A small image classifier, trained from scratch.
Model: norm layernorm, activation reglu, moe top_k, layers 8.
Rows from expert 0 of block 5, named by matrix and row number. Rows with one number belong to one neuron. Each number is 50 + 12 x the weight over its row's rms, rounded and kept within 0 to 99. All counts start at 0. After the name is the row's rms in percent of the matrix's.
# gate: expert gate (model.blocks.5.mlp.gate, 4x192x192), inputs 0-191
# up: expert up (model.blocks.5.mlp.up, 4x192x192), inputs 0-191
# down: expert down (model.blocks.5.mlp.down, 4x192x192, transposed), outputs 0-191
gate.23 099:48 35 64 63 50 59 57 58 48 53 55 39 64 36 56 61 44 43 41 37 52 58 58 61 47 41 62 58 56 54 57 47 57 42 44 36 43 65 30 56 51 50 62 52 54 47 29 59 58 55 57 42 47 52 70 67 70 44 61 66 44 51 45 44 55 60 64 32 66 29 82 45 55 67 32 35 47 54 42 76 36 35 40 46 61 77 87 59 47 53 62 35 45 41 28 31 31 26 32 48 41 51 48 50 45 43 43 35 56 36 45 52 50 53 61 44 46 34 37 56 59 63 36 69 64 68 63 56 67 48 47 43 41 46 54 46 48 54 52 63 57 20 52 50 42 44 32 22 49 70 59 51 66 50 55 49 63 43 65 42 53 37 33 55 52 37 44 54 78 59 40 42 52 64 55 62 60 39 49 82 30 52 43 41 32 61 64 63 48 42 40 37
gate.24 089:45 54 33 43 54 69 38 71 70 73 56 74 43 65 48 39 54 35 60 66 58 41 47 47 53 41 57 58 46 55 36 46 58 58 44 51 62 34 45 50 47 63 49 48 44 50 69 30 80 49 43 48 35 45 51 51 41 50 46 50 55 32 44 60 51 50 32 46 41 82 51 43 28 61 45 73 52 46 47 46 47 53 58 49 40 37 44 43 50 53 61 76 59 78 47 28 69 64 59 55 42 16 61 49 47 64 64 52 51 50 50 37 43 44 48 57 57 41 46 32 52 38 71 53 42 49 58 40 67 48 27 57 40 28 54 56 43 75 39 59 47 38 52 50 48 38 54 46 51 55 52 44 53 58 73 52 59 67 51 36 73 66 88 48 20 56 56 48 38 35 57 47 43 27 59 34 62 46 51 40 65 40 57 36 68 41 58 39 65 53 70 51
gate.25 083:62 35 64 44 28 39 54 67 67 45 59 63 50 45 55 54 30 10 59 51 69 55 49 59 33 60 58 60 69 39 55 51 40 48 59 43 47 54 50 48 38 72 59 80 46 63 46 51 50 54 43 49 40 27 71 76 68 35 47 51 52 31 51 55 58 44 56 27 59 56 66 55 44 65 41 53 36 55 29 53 60 37 52 64 61 49 45 45 51 44 54 52 37 51 57 48 42 29 21 33 48 41 42 74 42 45 47 32 53 62 74 52 53 44 72 50 29 57 32 38 39 53 51 55 39 68 57 37 85 51 38 73 66 44 44 54 69 58 45 51 52 55 36 62 60 39 39 45 69 56 59 49 61 52 55 33 43 43 50 48 38 53 41 39 58 43 50 32 53 65 31 32 56 47 59 56 59 45 33 51 47 34 62 42 30 54 50 64 58 46 58 30
gate.26 070:61 31 39 45 31 51 43 77 50 55 42 69 40 31 44 52 52 30 61 63 61 56 45 54 40 53 58 62 59 48 53 43 44 49 67 52 52 45 60 55 40 68 67 69 35 56 52 37 63 46 30 58 46 21 63 86 61 25 36 47 28 46 72 44 72 37 51 37 41 56 61 61 35 66 39 47 39 57 42 64 59 50 49 71 34 50 33 58 56 45 52 65 24 50 53 48 38 34 36 53 48 42 49 71 46 39 43 44 55 52 56 48 65 28 54 43 46 65 40 28 49 51 57 31 56 63 52 58 59 50 41 63 65 46 46 45 57 55 30 50 60 56 62 59 73 54 39 73 72 64 33 55 54 50 62 32 39 55 56 54 39 71 35 39 38 55 44 30 50 62 51 19 57 55 61 61 59 46 41 53 51 60 54 36 46 42 41 52 57 66 64 36
gate.27 132:58 46 63 63 39 42 65 56 38 61 56 48 44 43 55 54 61 44 75 52 68 56 62 49 23 66 68 57 53 51 28 42 61 58 70 56 57 31 60 53 36 68 57 55 39 63 42 36 46 44 30 55 61 30 42 66 64 47 35 47 47 42 47 63 54 41 59 52 48 50 42 60 51 44 43 29 43 47 17 62 65 59 61 65 47 37 53 37 60 68 41 70 25 46 64 35 44 36 41 47 48 52 47 53 47 34 40 35 58 56 50 36 56 34 45 48 48 71 55 46 52 48 68 39 46 70 38 50 48 49 61 60 65 50 47 44 53 50 25 56 69 65 57 39 38 52 63 44 74 48 42 57 55 41 79 34 36 41 75 67 48 53 33 39 48 55 53 22 49 70 44 30 72 63 52 48 42 36 34 34 58 45 36 39 45 46 36 48 71 53 59 27
gate.28 139:61 49 56 62 58 55 35 47 53 53 65 31 68 57 44 47 62 51 40 49 66 63 73 55 48 45 48 67 45 41 67 64 47 52 48 42 53 62 50 51 56 35 45 49 41 29 18 59 64 40 56 58 76 63 58 54 54 46 79 54 37 36 75 41 46 60 40 37 54 36 67 57 49 51 60 51 52 38 55 62 58 60 61 43 35 75 46 54 58 71 59 46 55 34 19 55 53 45 52 50 42 43 41 58 55 58 51 31 40 51 53 66 66 47 36 49 32 62 61 61 63 85 56 44 47 43 36 41 52 40 54 46 44 29 62 33 46 45 58 61 43 28 80 61 57 36 62 56 43 72 55 49 57 46 44 18 53 42 44 36 43 62 47 60 37 34 60 60 63 67 50 51 30 59 62 46 40 41 32 43 48 28 47 35 35 52 48 65 59 24 52 55
gate.29 065:62 33 42 40 33 55 54 83 57 67 48 56 37 44 52 55 48 27 55 50 51 38 54 67 39 48 74 49 59 36 61 45 45 48 59 42 36 52 45 44 33 67 67 65 65 57 47 46 58 49 52 31 36 26 75 84 60 42 49 50 45 40 57 56 55 43 50 40 62 40 66 48 34 64 33 46 33 59 29 55 38 39 42 60 57 62 54 76 50 48 66 58 32 54 53 49 37 29 37 43 51 28 66 66 55 44 53 36 55 47 53 52 58 32 61 57 56 52 37 40 65 60 44 35 64 67 48 46 78 63 36 69 49 39 40 49 54 62 47 54 57 42 50 54 51 47 35 33 66 68 45 36 76 53 67 42 49 61 51 46 57 57 37 40 49 58 50 43 63 48 16 35 59 43 65 67 49 35 37 69 47 48 60 36 52 46 63 72 54 48 61 36
gate.30 121:65 57 49 39 51 64 63 42 74 46 47 39 58 69 34 28 62 53 63 55 43 56 78 53 65 44 38 55 50 45 45 60 58 38 41 37 46 52 52 37 61 38 45 50 38 58 46 68 40 59 70 54 63 65 38 43 43 46 61 26 39 46 54 48 50 51 34 44 45 42 49 42 54 43 31 62 81 31 67 41 27 61 62 28 19 39 58 54 52 69 59 55 63 39 57 56 80 62 59 46 55 59 49 44 37 48 66 48 39 67 51 54 67 51 57 53 42 63 51 52 65 50 65 52 39 34 34 43 54 60 45 49 24 69 50 40 43 32 38 58 48 55 56 52 38 47 44 57 44 46 38 29 52 51 34 34 60 30 34 34 54 64 34 72 29 42 67 67 35 63 65 67 38 45 52 50 38 54 24 54 57 36 47 53 63 45 46 71 41 42 43 65
gate.31 061:38 50 40 43 20 62 32 78 58 76 50 50 50 52 63 33 41 26 54 38 53 46 57 58 39 51 72 46 57 42 48 46 66 36 55 35 51 48 49 52 43 58 59 48 38 56 61 37 64 50 37 59 38 25 61 88 61 32 48 53 52 41 56 64 56 48 43 20 51 59 71 58 30 74 62 52 56 50 21 68 55 44 44 63 45 48 56 53 48 53 53 59 46 65 38 47 32 29 39 45 52 28 57 67 56 38 53 49 46 50 51 53 59 29 54 47 49 56 43 37 52 51 49 35 69 57 49 57 78 55 34 55 38 49 55 44 37 72 33 59 68 48 68 60 48 40 45 44 63 53 55 50 72 44 64 31 50 48 58 32 54 69 57 49 40 53 54 47 57 42 49 31 57 50 79 47 69 32 44 47 66 39 69 34 56 44 62 60 53 55 64 38
gate.32 046:58 19 49 43 35 47 37 80 50 66 55 55 46 44 57 47 41 23 44 54 60 43 67 58 26 46 62 56 58 49 49 48 40 46 47 44 34 47 48 45 54 69 70 68 53 56 51 27 67 38 44 33 22 30 68 70 48 35 46 58 50 44 52 61 40 55 23 25 51 40 68 30 45 71 55 61 66 63 39 59 51 20 44 56 59 63 57 51 27 45 48 62 44 61 40 50 34 27 44 34 45 32 64 71 60 44 49 51 59 42 54 64 59 52 46 40 50 59 42 43 74 55 40 48 76 62 49 53 88 58 43 60 53 56 52 44 45 58 44 58 61 43 42 57 66 51 39 52 65 67 68 52 75 43 71 45 54 45 56 49 57 48 58 42 38 48 46 31 53 54 41 37 43 53 71 57 56 48 51 45 43 45 41 48 49 52 67 52 56 57 60 34
gate.33 113:38 54 49 48 54 46 53 58 40 43 65 44 46 41 44 45 51 43 51 57 65 49 56 67 43 43 45 39 37 60 53 37 54 67 61 53 71 50 45 65 29 54 47 45 60 44 43 58 74 41 21 53 65 48 52 46 52 44 51 66 51 37 60 41 69 62 37 51 43 34 49 36 40 48 54 33 34 65 38 80 67 55 70 63 39 50 49 44 63 62 31 67 50 48 53 54 51 44 22 55 26 46 40 47 72 57 26 26 46 62 51 61 46 52 37 41 49 53 55 54 38 53 59 65 44 58 53 52 47 41 55 50 78 34 59 63 68 70 65 74 46 33 50 45 63 46 58 55 44 61 54 71 48 50 61 34 29 42 76 76 47 56 36 47 32 35 36 55 42 64 52 27 66 48 59 53 55 22 55 40 30 45 33 30 33 38 45 51 67 47 70 48
gate.34 070:65 40 46 59 41 62 42 81 58 45 58 54 53 34 40 40 49 26 54 67 50 60 54 57 44 46 57 68 47 46 54 42 54 54 60 53 54 47 58 58 48 54 67 55 45 43 34 42 52 52 41 54 44 31 67 73 60 20 49 53 24 28 75 55 57 51 38 27 39 52 63 57 42 64 53 53 49 59 47 64 57 49 44 62 43 57 33 54 46 52 54 63 37 53 36 48 50 23 31 50 43 38 55 67 57 44 53 32 51 48 57 55 86 26 51 53 52 69 53 34 65 72 61 21 52 51 31 40 73 42 38 59 59 48 56 32 58 53 57 53 56 46 78 69 81 42 57 56 67 78 49 39 76 40 60 26 44 41 49 42 39 67 60 60 43 48 50 44 52 60 42 45 48 64 63 62 53 42 32 51 49 41 56 53 43 45 43 63 66 40 47 42
up.23 103:47 36 64 61 51 62 58 57 45 51 54 38 64 36 57 61 47 44 40 37 52 57 60 64 48 41 62 55 56 53 58 47 53 41 43 34 39 66 25 56 53 50 62 50 56 49 31 60 59 56 57 43 46 53 70 65 68 46 60 67 40 52 47 42 56 62 62 35 65 30 80 44 52 66 33 34 47 53 43 75 34 34 37 48 61 76 86 61 47 51 60 33 46 41 27 34 31 25 30 50 41 51 50 49 44 45 43 35 54 38 44 53 49 53 62 42 47 34 38 56 57 63 36 68 66 69 63 53 65 48 47 43 40 47 55 46 49 53 53 61 56 21 51 50 40 44 32 18 49 69 58 51 66 51 52 50 63 43 65 43 53 36 35 52 53 38 44 53 80 59 41 42 52 63 56 65 61 39 54 83 28 51 42 42 33 60 62 63 45 44 41 39
up.24 092:66 50 67 53 31 40 72 32 43 32 42 22 39 40 53 58 52 65 44 40 48 53 52 49 41 63 48 36 60 43 67 61 30 39 61 47 40 63 48 43 56 43 52 62 60 44 31 66 28 60 52 60 63 52 42 48 65 39 52 53 56 57 59 37 57 42 65 46 53 31 56 62 65 40 51 37 55 43 54 58 56 46 52 52 62 56 54 54 43 43 33 30 40 23 56 79 47 37 40 31 65 72 29 66 65 33 36 45 54 57 55 68 67 44 60 41 35 56 52 64 42 59 32 45 61 52 34 50 33 62 65 49 64 75 41 52 61 27 52 52 50 69 58 52 53 53 43 56 60 46 37 53 41 55 24 43 38 29 53 68 32 40 21 47 67 48 53 43 64 67 40 43 64 68 52 62 32 55 40 57 45 56 35 55 26 59 47 62 30 50 41 44
up.25 073:58 30 48 49 43 50 70 55 49 46 40 37 38 51 66 46 45 71 63 38 53 44 52 28 47 48 64 43 39 56 41 57 58 60 68 62 66 34 65 51 39 73 50 43 54 53 65 33 56 36 31 63 57 36 31 77 50 40 41 50 45 55 52 54 60 56 83 66 44 54 36 70 40 41 35 35 44 41 22 53 45 61 46 72 50 44 35 43 65 53 36 66 43 41 41 42 23 48 67 26 57 41 39 68 58 33 36 46 62 55 38 37 53 37 55 41 69 70 54 48 60 59 46 38 54 46 47 58 26 57 64 82 45 51 50 59 38 41 49 42 73 66 69 54 65 37 65 53 51 43 33 70 56 53 67 31 46 35 58 62 48 53 41 51 51 63 59 46 55 46 51 37 58 62 38 59 67 45 51 44 70 77 48 43 52 41 47 61 61 51 53 40
up.26 056:13 42 35 34 57 41 28 67 46 70 47 62 65 53 28 40 37 46 25 29 46 39 52 49 69 40 58 60 41 51 61 33 49 68 52 44 61 44 65 63 48 38 66 38 67 40 69 51 41 47 55 43 47 51 54 47 40 31 45 57 25 40 75 52 58 51 40 48 55 38 50 35 36 48 53 50 38 67 59 46 50 65 55 37 39 64 53 74 70 43 58 47 47 44 51 60 42 43 28 64 37 42 55 46 54 55 45 72 51 50 41 39 59 58 63 55 65 51 47 52 63 52 26 36 46 49 53 50 37 41 37 27 56 59 61 43 65 54 79 47 49 58 72 51 41 52 36 65 50 37 44 36 63 53 41 51 44 50 53 47 31 63 29 72 62 48 36 65 64 50 53 43 51 25 39 69 71 41 51 71 33 73 73 52 49 42 53 57 47 56 62 52
up.27 137:48 47 43 37 63 59 35 53 73 55 45 55 52 59 48 53 30 47 33 47 38 47 44 53 72 33 45 48 50 44 71 61 36 40 27 33 24 65 39 48 62 44 50 48 52 30 57 67 57 55 64 40 31 64 69 43 36 53 69 48 41 53 49 43 36 56 51 42 55 53 59 43 43 63 55 67 62 54 72 43 26 29 40 37 54 60 60 62 31 30 62 28 66 58 39 60 46 56 58 47 53 41 60 48 53 64 63 55 44 42 47 60 39 59 55 57 59 19 28 52 56 53 44 59 57 36 64 54 63 53 34 43 35 58 50 56 45 51 64 49 42 37 35 55 50 40 36 45 30 49 66 34 48 60 31 57 74 66 29 38 57 39 73 57 64 38 47 64 67 29 39 67 28 41 50 64 66 57 67 66 44 50 64 51 57 61 73 53 36 43 53 69
up.28 154:47 38 55 47 37 52 62 62 44 52 44 62 31 35 63 56 26 41 58 47 39 44 29 44 41 65 58 30 61 56 40 41 55 48 53 58 43 41 44 42 37 69 60 60 58 65 78 47 34 69 40 43 30 30 48 51 55 49 25 50 61 63 27 61 54 35 60 58 60 67 42 52 49 58 43 42 49 55 38 46 44 32 42 60 67 38 56 54 34 25 32 44 45 58 73 37 41 45 45 40 63 52 51 49 49 35 47 65 70 41 57 30 38 45 67 42 63 33 33 34 41 28 46 58 56 65 57 58 56 67 43 58 61 74 31 61 54 60 38 42 64 71 26 42 40 62 31 47 63 34 46 53 38 52 65 76 43 46 60 70 49 37 54 36 52 60 45 32 40 31 45 41 69 53 46 56 55 54 59 61 53 65 52 68 63 58 64 38 43 66 43 36
up.29 051:45 76 51 66 42 63 38 24 48 39 55 49 48 74 56 40 59 59 48 56 59 62 58 27 60 50 29 44 41 45 38 63 39 49 46 53 71 58 60 57 62 43 16 36 32 27 47 59 47 57 35 56 71 68 35 20 42 54 52 48 47 41 53 38 59 45 56 47 46 76 38 59 67 41 76 56 64 40 68 49 61 45 69 38 31 37 54 24 39 57 34 51 70 53 49 53 64 62 59 52 46 70 34 52 62 45 56 61 38 56 55 41 57 57 41 49 48 41 52 49 28 40 69 60 38 37 55 52 39 38 51 27 41 48 63 41 41 48 62 48 40 62 61 58 49 40 72 57 42 29 63 50 22 43 28 53 59 48 49 55 42 61 70 52 40 42 55 54 29 47 74 44 28 52 44 38 51 54 53 40 62 49 55 46 43 47 39 43 51 51 59 71
up.30 136:66 39 49 57 47 47 57 54 62 48 69 30 55 47 49 49 44 36 48 43 60 49 70 66 51 48 32 43 55 39 63 60 36 52 51 46 47 67 39 44 59 39 51 76 44 25 29 69 42 49 62 57 61 58 44 38 47 36 78 59 31 38 62 41 58 51 45 30 73 39 64 63 33 60 74 67 59 43 59 44 61 55 69 50 41 73 45 54 53 52 34 29 55 24 43 55 62 58 46 35 49 44 32 60 57 60 51 44 54 49 79 63 73 43 57 29 41 60 52 52 61 78 67 47 47 40 36 39 51 50 45 58 63 46 56 36 69 29 56 65 42 40 66 62 57 44 47 72 49 54 35 40 47 49 48 29 43 34 40 55 42 46 49 53 38 37 57 49 43 76 59 51 32 53 52 53 35 44 33 47 48 36 37 54 35 62 69 59 44 22 60 49
up.31 037:64 54 56 61 76 59 29 39 58 57 21 66 58 57 45 62 51 50 37 50 41 48 59 69 54 44 40 37 67 57 63 55 46 42 38 36 54 57 28 42 59 57 58 54 62 43 54 58 31 57 60 44 51 77 44 32 45 43 51 49 52 66 64 46 48 62 14 39 46 34 67 32 70 44 67 44 47 64 52 63 41 45 43 61 55 49 53 71 43 56 55 53 44 60 31 59 56 37 47 47 57 52 58 55 73 66 41 51 34 46 20 72 46 76 37 47 58 42 45 55 53 61 57 61 49 73 37 47 46 34 46 48 49 70 61 26 55 33 41 54 69 38 41 47 45 54 44 34 41 43 55 57 42 55 30 50 47 71 59 50 38 46 70 57 64 47 46 41 57 42 55 45 58 32 73 58 45 58 60 53 20 45 53 84 49 58 35 40 36 64 46 40
up.32 028:41 50 49 40 47 48 26 67 66 39 50 69 39 61 52 60 67 36 44 82 59 40 40 56 56 38 62 61 56 58 68 44 59 37 61 41 30 13 58 46 37 71 68 62 32 46 76 24 39 43 22 61 32 35 58 66 35 33 40 29 62 44 57 41 55 47 40 40 43 42 52 28 42 53 40 49 53 60 35 65 55 47 46 57 58 38 45 49 52 43 70 69 34 74 54 45 55 38 44 52 58 39 48 70 70 46 46 65 50 46 35 48 51 45 46 54 45 54 39 44 36 39 53 49 65 56 42 71 62 60 36 51 51 43 57 46 42 50 43 46 58 57 45 50 74 34 24 72 63 46 47 69 70 49 59 48 44 66 43 47 46 64 53 50 48 82 43 49 39 52 50 35 63 46 66 61 58 49 70 57 41 46 56 58 52 44 52 53 40 59 44 28
up.33 113:62 42 51 57 43 59 44 43 61 59 39 56 53 54 58 56 43 54 45 39 35 55 43 33 59 58 54 64 64 41 50 63 45 34 35 51 27 48 56 34 65 48 56 59 43 52 57 46 26 64 79 50 35 46 53 57 53 54 53 39 47 59 39 61 32 36 66 43 59 63 53 61 62 55 45 64 68 37 58 25 33 41 32 33 63 51 54 58 36 34 69 34 46 50 47 41 48 50 71 42 71 56 56 52 27 37 73 72 60 35 53 34 54 45 66 58 53 44 40 42 63 48 41 39 58 51 45 50 56 61 41 46 25 69 38 36 35 36 38 28 58 66 49 55 43 52 35 42 58 43 50 28 52 53 40 68 69 54 25 27 48 48 67 53 72 62 62 42 59 35 46 70 38 52 45 48 44 76 45 64 69 56 67 74 60 62 59 49 32 52 27 47
up.34 058:58 46 37 47 27 45 57 65 45 61 48 55 43 50 41 44 69 44 51 54 53 49 72 46 53 34 49 64 42 41 54 36 52 54 65 42 50 37 64 53 56 56 66 43 41 36 35 38 44 23 38 39 63 42 53 75 36 29 45 55 35 44 74 50 64 55 57 33 31 60 36 63 54 55 19 59 48 56 59 54 40 62 52 50 48 29 57 46 59 56 50 74 32 52 60 60 49 44 53 60 50 52 59 76 53 33 51 58 39 53 37 43 73 36 44 45 69 73 54 50 79 40 60 04 47 47 38 56 58 51 51 55 51 30 58 41 40 51 60 51 49 57 65 51 62 50 53 65 62 50 36 32 67 52 51 33 59 60 62 58 53 61 42 57 28 82 44 37 65 64 58 28 47 47 60 64 48 50 52 47 62 66 54 50 54 48 38 43 49 61 79 51
down.23 105:51 20 70 39 62 45 64 42 40 41 56 58 48 37 54 67 33 56 51 20 59 29 42 52 59 44 48 22 45 60 62 51 40 43 52 44 44 65 47 55 47 60 58 37 70 60 58 71 64 52 62 30 35 56 35 31 41 75 32 55 58 70 35 56 49 63 38 67 73 48 49 42 59 36 52 44 57 60 49 48 38 39 44 59 65 61 50 48 48 40 41 39 54 38 69 56 49 45 50 55 56 45 32 49 51 51 28 66 36 52 38 56 61 70 68 45 56 44 46 53 41 38 62 62 54 45 59 65 48 39 42 48 41 39 52 59 51 36 47 59 75 67 22 46 28 55 30 59 32 40 41 27 43 63 39 57 42 54 59 64 22 40 53 45 65 50 33 42 50 55 39 50 60 48 56 68 60 64 55 54 36 60 45 69 60 53 44 39 31 69 27 62
down.24 085:56 59 64 45 49 54 41 35 41 44 37 61 52 63 40 60 61 39 57 59 68 60 62 65 49 37 63 59 47 34 33 58 44 35 55 23 40 66 39 55 63 21 50 39 30 47 36 51 42 23 60 46 64 70 45 65 63 43 56 52 50 50 47 33 66 44 48 30 32 51 47 58 86 68 46 42 59 45 59 67 43 45 41 35 56 40 60 68 35 53 71 48 44 79 42 62 44 26 39 50 46 81 51 59 21 26 45 52 44 38 36 49 34 30 63 63 35 50 42 56 47 40 63 48 60 55 53 52 60 37 31 57 37 56 57 49 38 43 44 63 57 56 44 50 39 45 69 32 45 60 51 79 30 60 30 51 60 67 59 46 56 45 40 41 57 50 54 42 75 56 39 55 46 53 59 63 44 46 40 57 47 42 60 34 53 49 45 46 39 62 40 53
down.25 076:35 53 52 49 43 67 51 37 42 56 30 38 59 59 49 43 40 56 39 40 37 52 51 52 48 45 38 47 47 58 45 70 41 27 37 49 42 70 39 49 89 44 35 38 58 57 34 47 54 59 53 41 44 70 65 37 45 56 46 65 63 60 35 16 47 50 41 43 45 32 61 36 61 65 73 49 61 41 61 61 35 29 28 54 54 41 49 60 27 57 32 68 73 54 28 61 56 42 61 43 51 40 57 40 52 62 49 46 42 55 30 74 34 67 52 47 57 47 45 36 52 44 51 58 63 56 56 56 59 58 50 28 24 53 67 62 33 55 62 52 32 34 53 50 47 72 51 40 41 56 59 44 50 59 38 65 70 33 52 51 61 43 70 41 65 65 61 50 61 36 50 41 48 60 56 47 49 75 72 68 57 54 55 61 29 42 54 64 27 51 52 52
down.26 058:56 50 62 46 41 46 39 64 62 72 62 68 34 68 45 48 49 36 66 45 64 53 49 57 61 47 76 56 56 40 45 47 49 71 63 26 60 42 35 56 39 58 45 50 40 43 59 67 31 32 34 53 53 44 32 50 45 53 52 44 61 42 57 59 77 48 37 23 39 55 30 64 22 51 54 56 35 59 46 52 59 49 65 67 55 33 53 29 56 65 48 46 44 68 58 42 56 51 20 49 61 31 33 59 50 48 40 45 53 57 48 31 51 38 48 43 48 40 36 51 38 37 79 56 49 42 37 60 44 44 40 86 60 57 46 37 60 46 33 61 68 55 54 36 52 41 54 51 54 50 41 70 31 66 62 43 44 72 54 56 32 57 50 50 34 41 44 39 48 50 43 47 51 47 56 62 70 22 49 38 45 40 71 39 58 65 60 63 50 47 81 50
down.27 137:75 63 64 48 35 58 83 46 50 26 59 28 42 37 52 60 59 67 73 53 53 44 58 47 52 57 61 43 56 60 54 50 32 49 65 46 56 62 38 40 51 50 33 57 56 56 57 77 52 62 49 54 56 46 16 54 64 60 49 29 66 60 38 53 47 46 68 54 65 38 28 51 41 23 30 38 44 41 56 40 59 52 60 33 56 43 60 29 54 49 39 39 57 32 60 54 55 60 47 64 71 54 29 61 46 49 23 53 44 62 54 47 44 55 65 50 49 62 55 54 34 49 51 61 44 30 61 53 30 67 60 51 56 62 38 38 50 33 56 58 62 67 60 50 33 39 50 54 38 40 35 52 42 41 33 47 54 26 39 69 30 50 18 56 25 42 59 47 44 55 50 61 46 67 36 57 53 47 41 36 62 45 54 44 36 66 51 70 53 48 40 66
down.28 141:36 84 40 35 60 52 43 44 50 43 41 62 49 55 49 37 67 72 70 84 26 70 31 39 58 59 37 46 39 56 28 33 60 50 53 64 57 41 57 55 64 55 44 33 27 64 62 36 25 50 53 37 60 55 47 35 37 50 28 41 47 52 36 44 44 43 53 66 19 73 32 36 62 41 52 57 70 44 52 46 49 60 56 50 43 22 38 49 47 56 48 74 61 73 60 56 72 64 66 62 40 63 63 25 49 57 59 51 38 63 60 37 36 57 48 54 60 60 51 42 34 37 51 58 31 44 45 59 29 49 54 55 51 55 54 52 53 54 42 41 43 55 57 31 49 59 62 55 51 42 57 45 49 52 55 65 41 60 51 45 66 50 44 50 42 57 49 56 28 34 69 59 63 45 31 28 44 56 57 37 58 51 49 47 65 40 35 47 53 61 52 65
down.29 055:42 76 47 50 47 59 28 46 57 61 36 45 54 66 41 47 59 37 63 56 49 60 72 61 67 55 44 48 45 39 55 61 41 52 42 23 41 45 34 55 47 39 46 51 47 44 44 49 57 46 39 81 60 55 44 84 57 29 58 48 48 34 62 33 68 49 74 16 34 36 48 48 50 55 33 46 34 49 54 73 44 39 46 38 44 24 72 46 42 67 44 63 61 54 42 63 51 34 37 48 62 55 50 62 40 46 43 43 49 53 53 52 58 38 44 72 46 57 33 46 39 42 47 52 52 47 51 50 57 61 43 72 38 50 59 50 48 35 55 55 44 57 47 55 81 29 56 48 46 46 39 64 52 70 33 45 79 42 51 32 60 69 38 48 43 51 47 48 64 37 47 39 40 45 53 60 65 43 61 61 54 41 77 29 48 42 69 80 41 50 71 49
down.30 128:51 36 53 41 37 36 61 47 61 36 48 34 47 61 43 41 73 37 54 49 57 49 66 72 58 39 39 61 46 45 67 72 38 45 64 31 37 60 46 44 52 16 66 64 53 49 35 53 58 47 56 63 49 48 47 57 39 38 65 73 54 51 63 51 63 53 58 27 61 30 57 42 38 67 40 62 62 42 72 45 51 68 51 27 39 60 45 44 60 42 76 24 27 31 47 61 58 67 40 29 44 47 50 66 32 57 61 57 38 55 51 71 53 51 53 41 28 53 62 60 59 55 47 39 66 43 49 39 62 46 57 42 55 66 60 69 52 31 69 51 38 52 58 58 53 53 55 65 66 55 37 60 55 52 46 38 47 33 34 38 35 69 37 72 40 48 56 66 50 65 47 59 37 33 65 57 35 45 37 49 46 50 49 38 47 49 48 82 44 32 40 48
down.31 048:43 40 41 24 35 42 53 45 66 43 58 53 34 56 52 47 41 53 82 34 54 46 62 47 54 33 57 31 33 61 30 40 35 61 48 31 76 47 55 64 51 42 45 47 32 62 57 49 54 52 30 49 50 40 31 50 48 54 56 37 43 31 25 21 62 50 57 41 46 54 40 52 64 52 45 41 74 58 59 47 50 47 49 46 35 23 84 31 52 84 52 71 61 55 45 57 69 54 65 62 45 73 43 54 38 46 40 54 29 86 48 50 35 54 59 61 67 68 35 57 44 33 58 60 50 40 53 56 55 36 46 41 48 67 47 54 49 41 48 66 66 74 59 42 33 40 46 53 54 43 31 46 49 45 44 51 56 36 54 61 51 62 38 49 37 55 45 62 39 58 48 38 45 48 51 62 66 61 37 49 54 37 51 39 34 38 36 49 60 56 58 59
down.32 035:51 43 53 60 38 57 51 45 41 44 40 47 38 52 63 41 65 44 59 28 34 33 43 61 50 66 48 39 49 41 52 50 51 48 48 54 41 69 56 42 46 46 55 35 43 58 53 61 48 48 49 49 55 58 41 26 43 58 47 56 59 65 46 54 63 41 60 41 84 56 63 57 59 62 68 53 58 39 53 49 45 60 43 33 64 77 63 53 62 47 64 39 58 39 49 52 48 32 23 27 51 70 61 41 60 34 72 60 48 47 39 57 74 62 64 46 55 69 72 60 50 35 52 34 55 58 43 34 72 40 48 36 37 52 39 33 49 44 24 47 74 62 35 28 37 75 44 35 61 55 28 30 58 38 26 33 44 42 55 40 40 46 46 44 49 49 57 53 58 61 67 47 73 41 76 37 41 38 33 47 49 25 39 60 59 37 41 48 36 63 37 50
down.33 116:34 68 31 51 47 75 56 32 54 44 37 39 58 58 73 24 60 71 64 55 30 63 54 39 44 53 48 51 15 54 36 47 55 43 47 60 65 37 67 57 73 39 49 22 26 52 35 51 45 54 57 55 62 63 53 65 65 33 42 40 33 50 53 40 45 56 52 47 30 45 43 38 55 50 36 48 61 55 45 68 50 66 43 46 31 26 49 43 53 77 53 66 52 62 47 54 66 32 62 42 36 58 57 42 56 52 52 51 35 66 44 44 45 53 44 60 64 69 60 37 43 41 39 49 45 50 33 59 43 39 55 58 50 54 51 59 42 61 52 42 45 51 77 56 43 39 67 48 66 57 51 44 68 37 44 34 47 34 46 43 65 72 50 51 43 62 52 72 49 46 60 39 50 59 58 29 35 54 45 45 70 44 38 46 39 29 13 61 63 62 52 52
down.34 062:45 33 52 48 62 57 42 70 57 93 47 54 62 66 45 47 40 30 21 33 57 37 41 52 63 43 65 52 70 32 70 67 51 43 47 38 43 42 46 57 51 58 59 67 71 63 45 49 60 34 55 34 31 45 60 45 36 48 48 63 39 49 53 50 48 37 54 46 47 59 67 94 38 63 67 53 35 55 54 47 37 36 70 66 50 55 49 57 34 47 54 50 47 56 44 52 43 50 41 41 64 35 42 65 63 47 63 54 68 38 55 44 71 35 62 49 28 29 42 49 58 53 59 45 59 63 47 49 52 47 33 60 44 29 41 55 43 47 27 48 61 46 47 58 50 57 37 57 48 33 55 41 55 78 62 46 55 66 62 37 63 32 63 41 75 45 54 35 74 54 43 56 50 55 60 46 61 50 57 62 44 43 57 48 72 53 63 41 29 42 65 40